config.toml
encoder_norm = "rmsnorm"
encoder_bias = "all"
encoder_qk_norm = false
encoder_drop_path = 0.15
final_lr_fraction = 0.01
warmup_steps = 900
Rows from block 11 of the encoder, named by matrix and row number. Rows with one number belong to one neuron. Each number is 500 + 25 x the weight over its row's rms, rounded and kept within 0 to 999. All counts start at 0. Numbers have three digits each. After the name is the row's rms in percent of the matrix's.
# gate: MLP gate (encoder.blocks.11.mlp.gate.weight, 1024x384), inputs 0-76
# fc1: MLP up (encoder.blocks.11.mlp.fc1.weight, 1024x384), inputs 0-76
# fc2: MLP down (encoder.blocks.11.mlp.fc2.weight, 384x1024, transposed), outputs 0-76
gate.788 116:489552511525490476474495504494546547521491490523489466508535490538488498483487487495496499459488507472516474532498479486551513516466522533503492494534485529537519515521492521469509504468508496471499495525523515487492483461528521487
fc1.788 085:488484502520471450508514441497528476471496505511502486494453494517478521514461539491476553500456507538516493478489516485568507509470497503482511480492451468534451517455468489523529475496483484528511503506541482490491488523533475483
fc2.788 116:500486483503500475520509459509487462479482532488501524518465540485478530493483497475501507519493511480535515422521532508490497472496489490483515518472500496502498500535489499509503497531461497543545501492474494481509531567514478459
gate.789 132:520502460496497536536538496482495513485531482519518461518457471480497517554481511470493465498530528486507496500468486493492509498491531546466530549540520487515514475490467507497538499500504488477550459483478527487473470437467488525
fc1.789 139:518531458444526469490506513451512502517515512542469486512513489448487534483480501450459519443518550508545498522500489525506532474492500458456531506521494479495526490505495496498502490486488511524518520504479475519507480494501510514
fc2.789 133:479531481423516456466525496460518498499488469452476484517470494491489505494474495475497495498514509470525514500501501495543527430495541434451539486509450506470523481473534498505491453458493534474521510526464480467494489507531543506
gate.790 154:499510438510499528518515515466511477544498496470540517521471519504487512514487478562492461475512547505540491503507564494508557493527492484461490447485486511520482509494495467464525473552522478495529500512503506506503538539559470513
fc1.790 120:471489548509507498508502439480481524467462489495489494545480503520473504541513500489503491519476522536499505499520533529503487510490490493494432525454530489522477452473522432513522500506540530493487472501507543512478523464547504501
fc2.790 135:472464540516498472497488527515523497487484470520478477503484552518500505497543544443496523507499454490510482492538501506499457476469499525489488538485500525546530459545520449482504536519495499460494448526455510494542515497468486492
gate.791 063:482522502485483502507536459492501483532519498549500511529501536502517476522506500491539477514486485480508511473492486520495505464526512498495542507499472509471531496493471419484495502523419524504497501495520456482507513477533503520
fc1.791 084:513514479479484497525523500464498440545514510481504494528534499521519501431491530507544495481508477485512469501478500514487548490486553523475523472469493532523535481516482484521483479475503510534514491485522495480506466513498462512
fc2.791 059:535514455509503515529490531477469469558514531491514516495499509540524528424482512470468470491496492487510486496446517541489534490511549517464478487546472485485490475477471474503497522474528511517502460498520520507506494523488472461
gate.792 067:493498496535507475542512502480454536519523546539479456500495529476481526542505531532536533465504504486562479475537506507502505480503489535506542469470550486485500461487508481539522476480474419550494525510512450490480473524490484473
fc1.792 079:498469505528526470530477528504506466470495492516540465496528526487493532496516471507441443489514509491508561501517490498541502540493528529475468504498458497508524465519496479500514530473434542504552504518575516507480496514505527511
fc2.792 065:539486523509527482514500518495525492499506540523493484473516535500497489508536481492505481458495504513545533524527474510548470492480512536470468526496459493503505472479541444489504539493482516489542496536529489501508495531465550502
gate.793 108:513460502523500513502521516553480491514527528509479485541513487467556541480534466563517467474488500456520510508474543492504531521509516533469518538498528488499523499514502485543478522497506496515479477489467473510524469522452450460
fc1.793 092:519481515543452496513493505490507485509497515455472496520515523465561476469485483523472504551439493510459553495487503557516475500508517524503475504510471472508496484507541542548497536498519501516508539522499519480525521467520486512
fc2.793 109:541460490513503492519494554523470461492491528469520513480496506544511537531499479513458473514482488544535508488461499521492512494501506496496494481503459480502476479516521534495487511445508464453507509551505549453541543460502520511
gate.794 065:493503533517507505502496521517463509508464529500522547462504520514493506471472479480531497469481486447480516531524482494491519511495438514528483510517482532544510443482504479470515480519492505523496487511507499518521497500526526503
fc1.794 070:469499512490538526504508470471502532493445461513520498522511453517481521494487512500525525478501484458494526517538504478504521491537450472471491488486498524503546506479461519504468475506508465458489502490503494536546517450508499497
fc2.794 066:492494486478525499461470505485564499475495462479503473540469486464498522514511507521481488511509523516515508468467494548484472469563516473473509480491530535485511529517491521513480498486508496487508505475510560521512482477507503494
gate.795 084:497434542531490504547479485494524510470462515476491520541468476501488480534524523532498488515509506526507509546479510522484542516504517534482478517516495502523458509478526482496511478519480468510498482494505519493515517506548500496
fc1.795 085:498529425497508506526517491522498513488513482496460482465500481482519485500483493511489496511480478519458496460500459462544498507463480481445530545499491466522464466475444481515499501530508550488471494508486533517509466471481500518
fc2.795 084:477551465517530493513491504546484511506542503479434488457533467482495533482498491504494465492516482543450503484496493509504455495466493475485499496524487475482446447512493506505505452524549546508475472497477537511490457488517534533
gate.796 112:483515474483495479486526476526469478530493514513489517512517498505478468484461508458497541483530481522504546439476483505480526524473489489428512462467513493478516457491481491458540469514498500522484505493512535506516504467508508469
fc1.796 131:537496474492507514525473504485469543530510502517485430483554510510494517521513525513482508482464500497477537460491502512473475500484520459499452493452470490497493476529528498510449475479470516496531475501521445457470485471498465514
fc2.796 117:513470465490497534527468464516496518524506501516524482494540485479479472546516522486487491496496518490482511472512491517514503506502516478450444524465447483511471471526490496535459497503447505499521504485530448493448497454503486479
gate.797 094:514519484450498529498491484501472538484482515442527483506506488486496532516506518471508477486516496480499508455471447545465529487509478515478478501477490488491577499473516520498482463451474504472506491501454483518508538498506484487
fc1.797 073:494493522510514528540489518554443524478528519510544491487488536517466531467523507456467500484525502489517516544510514526503490533503451515471554551493510446485507502486486519508494535483521512472505488458493493508492495493499500464
fc2.797 106:513478485457494540499518479535523496481495517512528524475572521517498513536493507504495513492543502501471496529495524468540465514502499466512522503487557476514501507496498547464498532523444490506550499426540526535490491515459499487
gate.798 110:494492508503502489503508507487467501491504453493509512515552484531501521467512523503509479555486483481538482480498516468511516539510486485441491504524491480470483441463466482520483463551510557475531540483507552503533501498502518538
fc1.798 116:502516509498512490515469493494438450499454483512460494488523478535505503492498523495533507549499494466538477526498494501494497514514489541484474490512507493496468499506485503484486504537473507462538512527517508470492482508507516503
fc2.798 103:529521523521492528487459469470452479499490539476479505487519494533444474529492485508509517508483541498538538510523494471507465535538507530485480471526474516531497498499517514496455497490503480496517513530474461509475479501491461516
gate.799 063:483533547543493451520522509508453535543525484566516464519457476498461511497501462524467482458496489461525492519489524460461469495493514468506483457499472491487488526459546486490479492549533537517500511530502472459524532489462515505
fc1.799 079:540495518534485507493513491492533539522515536512519474511483484536486532503523467440479523494501494515481477487495524457463474529477475522464483504502473469469491499532532455520489495470509471550494464486500480531493557485470487456
fc2.799 060:522494502574487486478544475432517535561513481545507482524482464528484497441527482476504512527527527535498469511509522454516496513495468516508504485494539512504500496531506505512485514485485469486511491482445476525471534516517523504
gate.800 101:487519477443502526493521475570493462495486514456502489480485518516521514492475497484512484508481530456534527509542485515486458539514517478444471486529532462497487496517534508481504496488501553508515484467497525531469509525497478484
fc1.800 108:502471496555487510486480479495521481504501495525546481511531504507506493506527490524501485489466485507506530532467528516527528430487486504540537507445471508492483485506460521473459487501490471494476498492548499482516524483539545499
fc2.800 093:511450473517443510458501496463507493460544454519519513520492450483509498547488534541496515485520515518504501551477496515530471560492499517507478477534487485537473544441484481508516465490483488517506462462541501531461487496486514528
gate.801 061:547497510510432493480472430494491515533495536509489472485489467515479503542512511553501492482525483509498514484506504503491495492504524474512430493533494507549493477483557479466518544486472486490495510485532488485513497464470487483
fc1.801 078:497511491526504517479453520526476464514499494473452487534539517483492525523459460437528530503516501516503510510519541532516478507501488533494498507497481522480527537464527478515563528514483455468462520476515522510506497480508503519
fc2.801 062:456469504523554536504469538484487491526474467482515547460576503501517527487484513476551515452481511477543499504517493491459523520497492545514523498524512555496549519483519516521501490456499512484507513514535503524506476485495511535
gate.802 064:534514499472475504476510468469526465482487466513504515485526525486497481490499509508498548474502554463538470479488521481472530523499523471489475476501513537474501489536477469535489465509497488504508486499515474476443454521500464503
fc1.802 085:482498487478460482472509508489528537513513535482484488496486516494472453503472487498441508523509502480537536500497509497537508509476489536488482479530489488509505518520512477486508496541471500486486514480516496500510490531472549529
fc2.802 081:487526498478449485452497522512517492444526527490486487521512540492484447500500505501476526556489513498540533495502490528522487497499503501513491488485460483500534502513504512495503534527481515527503518488485496485470481530504522466
gate.803 139:513457489449495497509495486507501512507540528465501526520542504477456493522548497510477462539479512480496536530521553529484512506538527426474486479491470502528505485530482508457456500473494494492499484486515496514485528500525523546
fc1.803 117:505467487554487482503513461487520503483492478519520487496482463491519481509495543504518509478530535515428538535478504497526484511465473538528509488510552501520538515540516507491478497483527514501506488546483464527519518506485441523
fc2.803 124:522507491509518531514531446467485485511443531482499539527475536497515462499500550470487473522501451505473536499484474509532525516495492526546484527464527518500514512517516494542517510513477440493513515482486460485500464530470496509
gate.804 096:488483504548518482490477488514468490452482519538514546511518460468472550493509505503526466479517471533507494507514509522436515515516453504537494540505486477495499493464454504505514472511476538488505436519514498522487473485514501480
fc1.804 107:488542493507508497475513488499468531461501464529485523545496506492495439534505503463490513490486505529498514455518520517577489489482532533511468507493483485474497499475493498528535479508510505525477486464503530513518502475532502510
fc2.804 090:487524482488523454494489504460475486500444523532513497502534456512525463494494508530526484517484523523451529489502532553485519506469492550472458507496487459488476504544468487535485528488552549535457477515497509532514513477507545498
gate.805 151:527505513493470465505463511544517498488451517504520500499493460536544491477440514477508549492513472481510526537515481512508530508448544496537470532481492516499499479537487411484492481519477522546551485465531522530509494466464526492
fc1.805 126:534501460462508508465502476533493528513508498433490494482453487516516488461478508522524548513523489507513506527527489485446524532509488515500493526524520527501482447491535548467501517536526508467486508509478516486499532498543459521
fc2.805 131:525482484476480465509486500567467510478510476512536457526484467498522513457499499489544516515507479513465514505524490520520501572498503520505505534514506480520478464504498465495521537496514492544524489479504514504472515470529466526
gate.806 092:530495519495493527463485517481494510504501507541513514503499513510506511523461495482518474490508455507488523496505479492493493523501520503481544513499484489494507475537527461456577483506491447503464498541540510492510516494511474500
fc1.806 108:487509472472524505458493545428508515490527533528544505500521486498453512495517510480532530520497493487476541526482458508521471499491483507484529505440513459524527471561528523498558583513470478534489532527514509561560470482522487503
fc2.806 096:477467472451522489488497515450531513516495493514526467483511484500495517457512502456498524484526454495511518497466457497495478478507523510503508500485541474547496496555530529474504575498514485503495514501519493579578475501494483496
gate.807 071:457551459491483485507461569512464474527510496525525480530504522490525471487468481507490479544474464483533505501511489463543454543455518467519513471508471516509496508508527492483492459506519525519505444555516530508467484529460490540
fc1.807 090:516469545492493524486483478482498504528465463533467475468520493523452509468516510493539504583508526494492492543545495496491492486479512509494446504443512500543475476485492484522514470506483498556523518494487517504514496487468523508
fc2.807 079:515474559500486488505484476478509501514483444513471487462489475499463499462509495490498535577517542505462496536525491466511477512471505526500504509463500504524476482485487459516502491489517468567498521507522472497500489462478534509
gate.808 146:474467459506560517530498495491555521455498549519498501503517508544531504505496495525485497485480503529493500488507499499503507561524515487480477552525457510477477499466498524497501473567480496504496473492489504487538480496515494513
fc1.808 132:552482504530473488470520476477491482461530503498465493481524503473492498506543468506542511492491528479482472503489510480485526477432489535495456470494518495514539531557535462495461547478460488472460491509519492461479438506523488488
fc2.808 130:535491496523473510452500468488501502447529554520499479521498492493463532495522492471529527478499501477512496460510513518500479508450475461529480473492493502504515537572478526511524512505454495472480463439509496479475441495513481493
gate.809 079:466493520491526506552532508507494500537536500538523467526508539470514525498512494501515516471480481532514516430448523518481535473475477524515501465459498459490490494517459490546505496520518515535502496501482501481487476509464505477
fc1.809 080:452507527473538525497488468532505524525505487504510473509456575455517476510506461489485497515485533562507516503474504483508502490467468496493482515513487487517480501500500482532545513541498545502523544502533472481522471494481550518
fc2.809 080:486505501480524492536508484565493477489478488491504482500476599472471494509503502495489487496485554552521478492491524485491508500489453484519477501502530520477491503515513479527495488505477553503508535509499488481544490510469560527
gate.810 107:482495557455490509460536446460474514527525497476479464445459464513462511522489501530496503526471547466526474479521508501469472506507516513516507500511517509546483499465497526511498523497479487536526490499513466556444483537521537509
fc1.810 081:508503513507490478473491515522507521549516484525473506506494482513523521464530509511477514516565520476511514516480513508487559508495491489479475502475500518540496501504488473489507508527505516541493521511525493513483512453479520492
fc2.810 096:529481519519471495501465508512488554527530458508480476499535443508511521506531527522491512557493479517520461538495494507493534522515490514476491517539517529574555528530505525489532515460486514541489494484495470540459488450498513485
gate.811 092:497510517497515493508514515506463519552490514482510518455493448506485447460542535418501477500495512501456529535536513501521501537538451470507545502498509515510494499482482511474517491467474499501495468486440551506486497480487501496
fc1.811 120:502480482526469479530499472540452524487537478511502485487483526459541509514479519543477530526505515500463513528556520513521469430486483504508506513512489541526469484511511500509493549522527471552453515488548507465527497526508503498
fc2.811 096:520503478516505495533491498547473519470509526492508530473498514501553513495500522540475527480529507502468494516513554523520460470505466497509474567518485522510498495507513490518509560494502474552487506485447524481484473511521482522
gate.812 125:494494493518508523536506507507465513470443448486509528486488483508498514545489473453447454510494491540510514506461522479478498432490450488468495493508486483505521501516473554517472514550513502494528510505519535503467491464451495506
fc1.812 122:484502504498497483460499524515473507430484481554510505505518472527494534486526484502520487490526507483475490503497473443553476468493531506477524506468466492531515467509486518513472511480484496523521481465504516524501461484525507532
fc2.812 112:537503515512536473434525523474481528517465532501492532534509485501495510512517498513519533511528494450499480538542523458508474511491527496507485517489559458552531485495491542531483479477495464510485513480520485556511475533544526487
gate.813 100:475503515473499459482523496520538447483446507528520511506502521491567462482505536503541508512519547493507460468526472518486484519495526506488475506475537505484513465508486480505525505478499529447546511484503521455487470498510485521
fc1.813 088:508478511503513511497461504534530526520453447520507459557446506500504515544507484515481502525478503493436489513476515507473517545493478513500514528467492458480503480506474498539514520533499506520487507467493461534482490463478474528
fc2.813 106:536518501470573500493456507517521539525487460488460462544500507505482531504521469487490437518480535529498480497487538477487500489533477488510487527464529511455477502532504543518515553539522506495474474526491493541510516518517480503
gate.814 111:557513530487460514540545481524519494501450511525534496492502504515497497477497490504498463501544473515490538519438515469503501509523491471537517505513453473524485533509496468507504492523491450489488533505514508468476545484523486513
fc1.814 087:494479531522501526467504529503510470514492500535514509539526496459519489473492451504481469450491536498509499472496561475506530493510505483509501525503505497527484528512526460481505539498518525494534512495488517527515495499507519506
fc2.814 113:478505532510500506465494558480499507487486459482505476556530489472505512494527492489492499524469515510481531510508495508552520553470545508525489491538522522488502528480511522479524530492535533519522517467499464539497486476500535501
gate.815 081:508493525490512485512470431535484511526518468526515515492473511468515538511526487466487501534478492490484511476490484514476482498532471504487437494522505525519520505481522447479523509473475521514513515444528512491549509518485512495
fc1.815 105:484508539535495499475489532507507498501505459463480530526489483520534501485476521514532463502477508491476504480488497516476451485446493510529498465539514519457503464523501519496487500513499498498475523538517510498483466516480530486
fc2.815 087:505509529515507507512499489535484477515531497485481531499498473496512531487480548503496470515509508487483541471474505524477485512418504489526496494516470499473501464515486497541476515465469509469510548494522500508484470526502535428
gate.816 130:517499535527530520553456512523485509497487494482521473529480462514532470496546537498539485549469496490468548516523541473514508511489542510515543508472508532491495514490481522464495475495486455459532459502476505485479501512471497457
fc1.816 143:423498515520504520547486502450524514527506512490465517498525539521529498509499483537477510506562488475481552475506532470512497472515543479450510479515470488496526491504509518518540497483497524501500480478493530525486513494515519505
fc2.816 140:471479521509483515528495498457506523500511471480529487487474496458555510503491489533520506526516482497473531479510506462536498542526518488475509508502492489507546480457458529517534497521478501495519484497484493487469527491518527497
gate.817 110:535529510514535493486521473547492461555534496509503512472466530499513467477452563489515538477489473462470518409491489533467514478472538513500489527507494495488463516523472480530472489484469473518478496540516472463520452535478470496
fc1.817 112:518537471521486528497499551528523489499471533489527532488528513479543524482507496499525485473493505482535524455534509511459499484464480505546521535519485521496519537492493544465480485458500518517470489527474505494468473552506485535
fc2.817 102:515538468531477514486520503507471491512453525520515507498537494474472538507498502519531491458456537473542473512503496492512491490478471472520503543486470514494509547481509517465492455483482522478481491516501503434439484525488497516
gate.818 101:465518478528502513506545474519470511484471474518522501416495495522501494512484523507533525514496491506521495442499513520500515523475479464493459485508488497510484500488517556507517519479491459500526492540479527483490443544469472504
fc1.818 125:497494488520468456436491510528529510537449520492482508516473463502507513527541492474502492517483507510519498540479467489497495521482543535492474543504498543472468483558486523508526519514493557519508478482498491498504544476537487496
fc2.818 106:482518507520443457455495485557517495540457483505479536497495479514510498506549476531511475499497506496519519566452473492506476533529524521481457520520488527493460496496509538532507500538554532534499483517480497520452521456557524506
gate.819 100:482497493488528501498512481484473478508466518491509443510499507475547486531514516434513525496523525515502476477454522545442450488485480492476490476504472503470497500495508460502522491506504484519487543479532471532519550493512519507
fc1.819 101:522447458521470477507566464498457516507480475519503512494464469497465538513512503475480497501554530487493510496537467495481504480490483484551479483454543541478518500524517503519493524494544564497461474566477517499491487505456466488
fc2.819 089:494451467507457493492532473491481460502463504524482492491470475489430527550509489480475507500530525454484542522534458520501510485488445479539514484436479501449510509528526481520488533511558557490490451550485507533455488515455479472
gate.820 093:516460470506483472488532456499502485513527490521511527485514458473520500512548482550497511452489497452503491470457496513493509532499508497478539479448491467487515516487460446543521508500516504486474525529487513501503432466465515480
fc1.820 119:528509537516522513513516488464487489504492462512536488543513515504472490515469514522494516487498495489510525468546513541469491459520465497485502490540498526497467456472518532455517449529487496520517469513465455504504542514521499565
fc2.820 108:503510504511507493529507490482483469513520478486504516547519502485491495483485490529491510475497512493510536477496495534472482475527474496486490511536460512455470459519469511462526473527518507489510471520455444504481505491504447515
gate.821 117:485539506472510514494532475498498510492459478479509497514542457512523492496506505491500466492483469463478512516523508534475513473518525522526534512525514493567502484513498490527500488487497514541513497514502505539548539487464554480
fc1.821 106:499519456524490525531506497503485486508466505533506514542515474491481503477481513490453491460508496495521497495504526478465510463503535499502527501507493503432457539490487541509470541526541495490485524483493503470489488543514533453
fc2.821 107:507509452498480492509518480455542459481497493537515512546520534518485502498482470520515505485488520487491512486471543484486542511532492538504521458521494512490488512451466499521516564512496510547505515492527518480500507474509474450
gate.822 091:520505520484455496504494501506455497466503527520493459498488528509493454520541487500462503492492459507486559460531475524521458466492507505497493495461506483498502484517481511528544506515499528569490454538449488504460496513521496490
fc1.822 089:507485514497471504533509525499472514466461485476502508490463485503503476513535468490490520521494474522491557492454494489522485468502537482520471483491482490482491494509498512504530514516506551550479481541494495467468478464511529468
fc2.822 094:522463517495541478492536476479504459488486467538482522503498503475541512515537495515493524507499490507500518486460527473472500541501494487538487494484491478492509499499504533511439513547485502479534542501489519505518504435524516486
gate.823 143:569503473489509495483457486508505529524491487482491485452544489536528489452492489549475525473468502528505516521498483506455524514477499451504493483462522510534543468479501495488480485520459494542512484484524501496488465467467449543
fc1.823 123:533500487517498504495510513480507489520516522482516485510499514562492544477454523502463498440508509516533486551507568532487544477535488512492564518485477506506493529518466480515484453506512467461483494502548483505475522541444537521
fc2.823 138:561516493485474509453476491519497499503523496489487458446496476524507541462502514488480516478495513498526504517547504499528577537504496505462526459484493493535504475525499491526479469488481520512513505510535512490453498464495485503
gate.824 088:538534510496504483469536483557514494491486536509480485500484503491476469454497482500519514458510482541478509505487527507498497557485465464479512484483492487520475504539506515502487504504513510493478493495536547544507532510467532481
fc1.824 096:503505502483478474506495523502517494514542526480503511471509518502517474440506545520508508484517507543508472509488510498486477511454524445482525498477530528505482514499508471476511499522495514496504485489559505533515500475479488480
fc2.824 085:487507531493497505505469510531501491520529522512510530471514488505493482465484534536495513506476484522503464491521504500476482505440532474493518487452551535562507519483474488499503533491469502501497507510551514522470485494500508499
gate.825 134:450523504483502534499507463520469512525544434527481509497489509522528501515510507511486509502556486479497464498488505523504543496483524530487501518475516501475510469471518444513498521508501504529450512489508488547480479506502490517
fc1.825 140:455509556491521496533528505502477564500441515492502508502462508506473446518508501490502504517457529502473486507497485537471520465506507493491512496500509513480517480508522515510480496535497452455501501508508512472483531485488522476
fc2.825 130:489537519525490497536496482514522527489522436484470453489499488516534471496517507446458528508508526521490452527488503530529503434487466531486475489520539497498488462467492494493483478537527556528465509493520499491492514480542530500
gate.826 104:507513466490512544513465496496498449496508515523483508508532514458525470534499495486483508481538510494524529499541483557502487518517522489512508519458491535499494513520486480463514527493536488474510504481506492521462490483521503442
fc1.826 121:459460500486545569513494454543524516503506521496477491533508510471471491554507430483497482473536529522511490502534509530482518503530524480501531499499488512496532456530492534460524489513500479507525524513466525489470503478464482521
fc2.826 096:471488490488553515490512460531461496521502502508461499530521527497456504544494442511504458429518520527470444543480501485488510487554514490503486487524477535462518478489500515465505464528487508529570493534451520480507508513460477548
gate.827 060:521484497526550490472536540553525499558524451490521477510483424457519512523498497521466506533467494497477473498520505514512485491523515496489517478476480502508509524522502495495479511502488537509488488550566528520475550483471470506
fc1.827 083:505533528511465484522516487470490480481516524487455528497494485491492500452474524466513512474491500508509504430495484508549475511468544534481492477476486489551501504489501517517521493476531481504538489505491482495464531472540518457
fc2.827 079:486527507509480453526487471458516507463512514499451511506485536507505499452496566468549525467517453500564517437517480503509458479460526534495526490484485491532487508469503527509515503512526465475551466489487498508501505503541537459
gate.828 049:529493526440521502497497489528498532498513503435498497489519545496480497523506488477527482541497470497532464533487483463502503502514536487466506497548502494511463528465525474517504532509464473520509539498520462484463480507529494499
fc1.828 064:502503483505523524441532489508531466473464539556549495515522471490533503483434540515495492462511547505496509486514492506453505494542487482477472476491503532497528501443491563465501548491493524481478514448511535492532509490510517493
fc2.828 055:508517500468524537460505483524531467505486521527538482523545468502515533519460530492523478508506512529502493463472516541490516564487508493474480500524506514499524515470488557499516546537497520509496513489545492532521471484546512508
gate.829 073:504516547519520505503461439557507479503501502529426520478505498469520489530499538503456529496469569492508469525520500467502475463516515455434505487529533526509464517519487488478497492521503459509517468513507505531493508496511545491
fc1.829 094:466437489502465481479517522473501469488524491477519523505516493481477496423514506504510472446482463506552498498495470517502523479525494530510511443488443491470524484472497535554489494551525500497493506515478480507492512507542513544
fc2.829 067:491470540536487503499513528451480482497527465528492496500501504508482514466525554516460478476505515514511509530523487515493511481529448527516567442477480534515516508534505522504496476539523444494507491440451477511466479523545495531
gate.830 114:501520514480493471462462512520484503475519534485472507493522468493518495465456512485509510516501507534507508468513501529478503522464488504511508460489499497492483450510512500467494470444465502508485516513451507484475462486475453482
fc1.830 083:530499533473566501472508469512471527503515521484552473428510519497484499463517498496505511471500504508511551456505543505488476487469515499469504502501539539487460514533540492506488452452474489485470505487477527498537490511493482499
fc2.830 101:521491504490516518444513503492493516489543545491535486486505487459479526485480524520506523492487469518524538445499521521498490494434503462462498479525494514467497514491516494479505451470491492532506523482459544459489489489499445522
gate.831 093:503490503527469479465444493526513516466473516505514477517463478465495443498477446494475530478518454503544502511486461502476527539536488540544500473474548543483522482469503463516519519499520518480506483503479487497495496505487528528
fc1.831 110:500509495445516513456469493528480518503491511467496502449487479541504494502482465478483501496489502506516511519501510538479522548523506472531469499507473497490536493466460479544510486486479519522498529521467478516456509483509550481
fc2.831 096:482511458458488538479522517534474516521467555467484517429477507545468496498467505483492496476496497495527493526485500492470529513548512453500457505495488515461576497498533483488528500473494509548502484547488515471471512505515524496
gate.832 137:497541440513506494537491491561450471474502505512522497534522510513441508510522502477473458543445514528474542477494475542453507527507458505465476496496531480489468553518498480508515502491533493467513518423489513527465482518505522488
fc1.832 132:511508509497528483455506502506455506439527487503490456550514465493527508488532480544486514506493539516498515469497547455530497453485490508499473501526496508507450473508533523494483514493506509495460480540491521479540544514461481517
fc2.832 140:538506476490530495518513489526478521492488499496497490505528489519441495491544499508467510546451549538512503463476527528504509551547455515491486511498516467483457535540512502513505476529534466482486508470507521496471483536491486526
gate.833 089:500516513465514495504516496486483503464515579463470503510493474509511498496491530511515523478489520574495501508548516524544512510475496516480494493509496472507500484532530543529492524510502499507495512463508527528474487536494465541
fc1.833 085:520504482492499460483474459504460498503491522481525482483495526548474516490500500520499488472464496496568472482495543509495478513509505521506457529480536506526508504550525504511495510493508471485470482513522538508459506479483495489
fc2.833 094:532513505473467494489460448493495495495548482517511511484473559522503517521490509507456498525505480495526470505481504500515480517516473515509457529487470494539485538533496539508518493502516463518471479486487496540458478479485466489
gate.834 096:527514542497504558485491474512514536514474456524515482521496478493507495462511497544465479544535470495468500486505492502478536451532475506533475515481516489496469533494520576477535496496508479510524527465498444509475459489558508515
fc1.834 112:480521489534554502522456469496526479505495520456464501510520496490466473553468523492476519489470496514529527507484524520481486490447491470478488510457473491499502465471477434518490508549487473515488461518515542482510513532479480492
fc2.834 096:491511520521532495542487463545532520522479537482502482525557495512504510496480503492475470532470496521494502524481505516489519472481477517498443536498468521513515453504504442525471458536481502545483449496513535553482464522509483506
gate.835 173:494479487500528505479551516511471495513495466463482490476477485519518531515475500470498498524527501487500526455498494518505476479500483485451501520501486452463481472469504547512487509559519535501480501515501550488512543487500446485
fc1.835 124:481475479470532544490455492500521501519474487505453477473505478481517516510509507476512503503453563516518514481516501477529477483496535500458507471534516524499498468484503543488489482520493458511494498469542510470555493464496502495
fc2.835 152:493500559499486476482457470443493487481496485479521500532549530476537460476508501496495512447481486500510488485506502479501490538480491478517503436510500530558491493509500482483518515473507514493480515451523516478515431518523533520
gate.836 112:502461501496502526520528480470515490502505498521552533526546537489503529449471490476507510521550521508463468489533500524494548509483518500483503519468546544516538499491474449482485536478508509465551497536483507511476513503476505481
fc1.836 091:490473482508534482495485512491493493480505556507500508528526470504546512467523472511526457499514529489480516509499515486511513474522518510518468489457557485480521473493527480519480513450525518480507500483515508527500479482488506461
fc2.836 115:495465513535513498513518493466531488488479533520553530536524496450533478515476497481545488511530499508450502506510523542515510543517510519558487500445556523473534471490499458528459518458498493456511527463496498535507473476495549480
gate.837 078:493490544523521527452488499464497415485496492505497455469468518513501499552478532520464471493488456462483494500532493513442477508531539462471506532484525545467491527483470491499540509515540469502517514475508504468507504464480496486
fc1.837 094:517500516470528480513483549537502516486540514503486539510535507483485525505502482498510481493499462510476509489446515538510487449476472540494488482483484565497508509509496538441534527517524515522517503547510476469495456455514499515
fc2.837 080:515492526502524473504469518560538472517497490537509533483532517507525508555508488543501512437495465513504512455469515471490481461514449499512517478469474567484462501485476533470520489568506508518499516513503496487479476487496508501
gate.838 106:532445461529509501531499507507515498518517492481513515508515530522463512484473479479480487503489514516455484479527466499515515534500511531492451516501520499491540456449510490485513504476502487494495476515547448497463481526489541529
fc1.838 089:528514492493551515501486501519496512498479508503492522495527489515496510535473475482490486471539498530467493521534480533453495496521474501476448520528517544533484520448513476499548483510506496494552500513541551517493453476484510507
fc2.838 114:547462468514518510507494483476488481496492547501496477534536513468461506541448489513481522478498528491450523545553477509511522519492495451498443528490482469494525490489510498501547500493487517498526453514511466488484492502485513507
gate.839 117:491513510463517531484468468480505472508480541535520514522493504505485495513521547527478517489511484483506495458496501548491533508528475553481483453532477516530496499474435483507506482483513477544452512480536479465520500474533495517
fc1.839 114:504489546525515502499453512521486495504506528526484500519504525484476522524489506427529452498517497526489553503503468505496485493515508433524486479479493448449446482501494497453500482487486520466554530499490496497496496488502481492
fc2.839 104:477504481509500554490469527470514486510511483522514542520482562508505502517488467510542501496500506534487516480540427484492513460493505440474524494485492459507520530497486528482517505504489516481539445489490486536529483524502501534
gate.840 122:566494457439452517508521459516501514503513454550479537463530467481519482472511516479508503512480472485499468498516524510513481500538486548512495494528465443504469501482473446478501526528484470506489551492498471504499498520474474539
fc1.840 112:516496534554489458473527503500470503552488468501506449510531491517550527538516562527505478518508466491504479513504508508505506476459458498503498486488495533481475490482503479530504536487470470534517499470512517482507465500503505465
fc2.840 116:519515482483501481505472453503531477522500544510457499478480509515477489526521501508487542488508487493522493479546465510467523500492498522500501496530502503481524481497515506468457501520505523499476561507497491467527509473507544518
gate.841 110:537526527485513543493465491522487485494510533527488487488507499519531475499469532477492472487506485457473511521475477520556479486469504474482499486518498478503498489509514526518516537472500537546517478524509476521461487525491496530
fc1.841 102:501515451481458507527476537522495516485514533477482504534474517542497488477514449454508487488476495488545500457525513465517548512527495527543539510481480550491517460441519460502469489468478518512502494518514475503506502456468479521
fc2.841 107:518511462509488508501515554474476518518477543463522507513486523495484502488502457486514512481488509489536508486530515424481534523567531510544499482448474555488507466461499459499491485477495499521496520490486494490546484459482488486
gate.842 060:512528534525531482477524501497507482504517522508550497538534520487552503492484522522479504523501496481505506493474480531527549511496498503489546492528485523493502483547470519488485536497533538494489502526519469518491476528458509489
fc1.842 080:534473497489530527476518508494506521488531469461548507557464471536525549524491545554481487538443483480504487509502488496537530499531484489504529486513477490499493521546488499499503504498473517497512531537497469498453497520468479483
fc2.842 076:525505474500530550501557512510504490530523502456518515537508518515501515515503515531493480513456511534531516496491492520471489486522503493508502492498486479463487505539545550496500488492461457512467521547509506500482492553483491485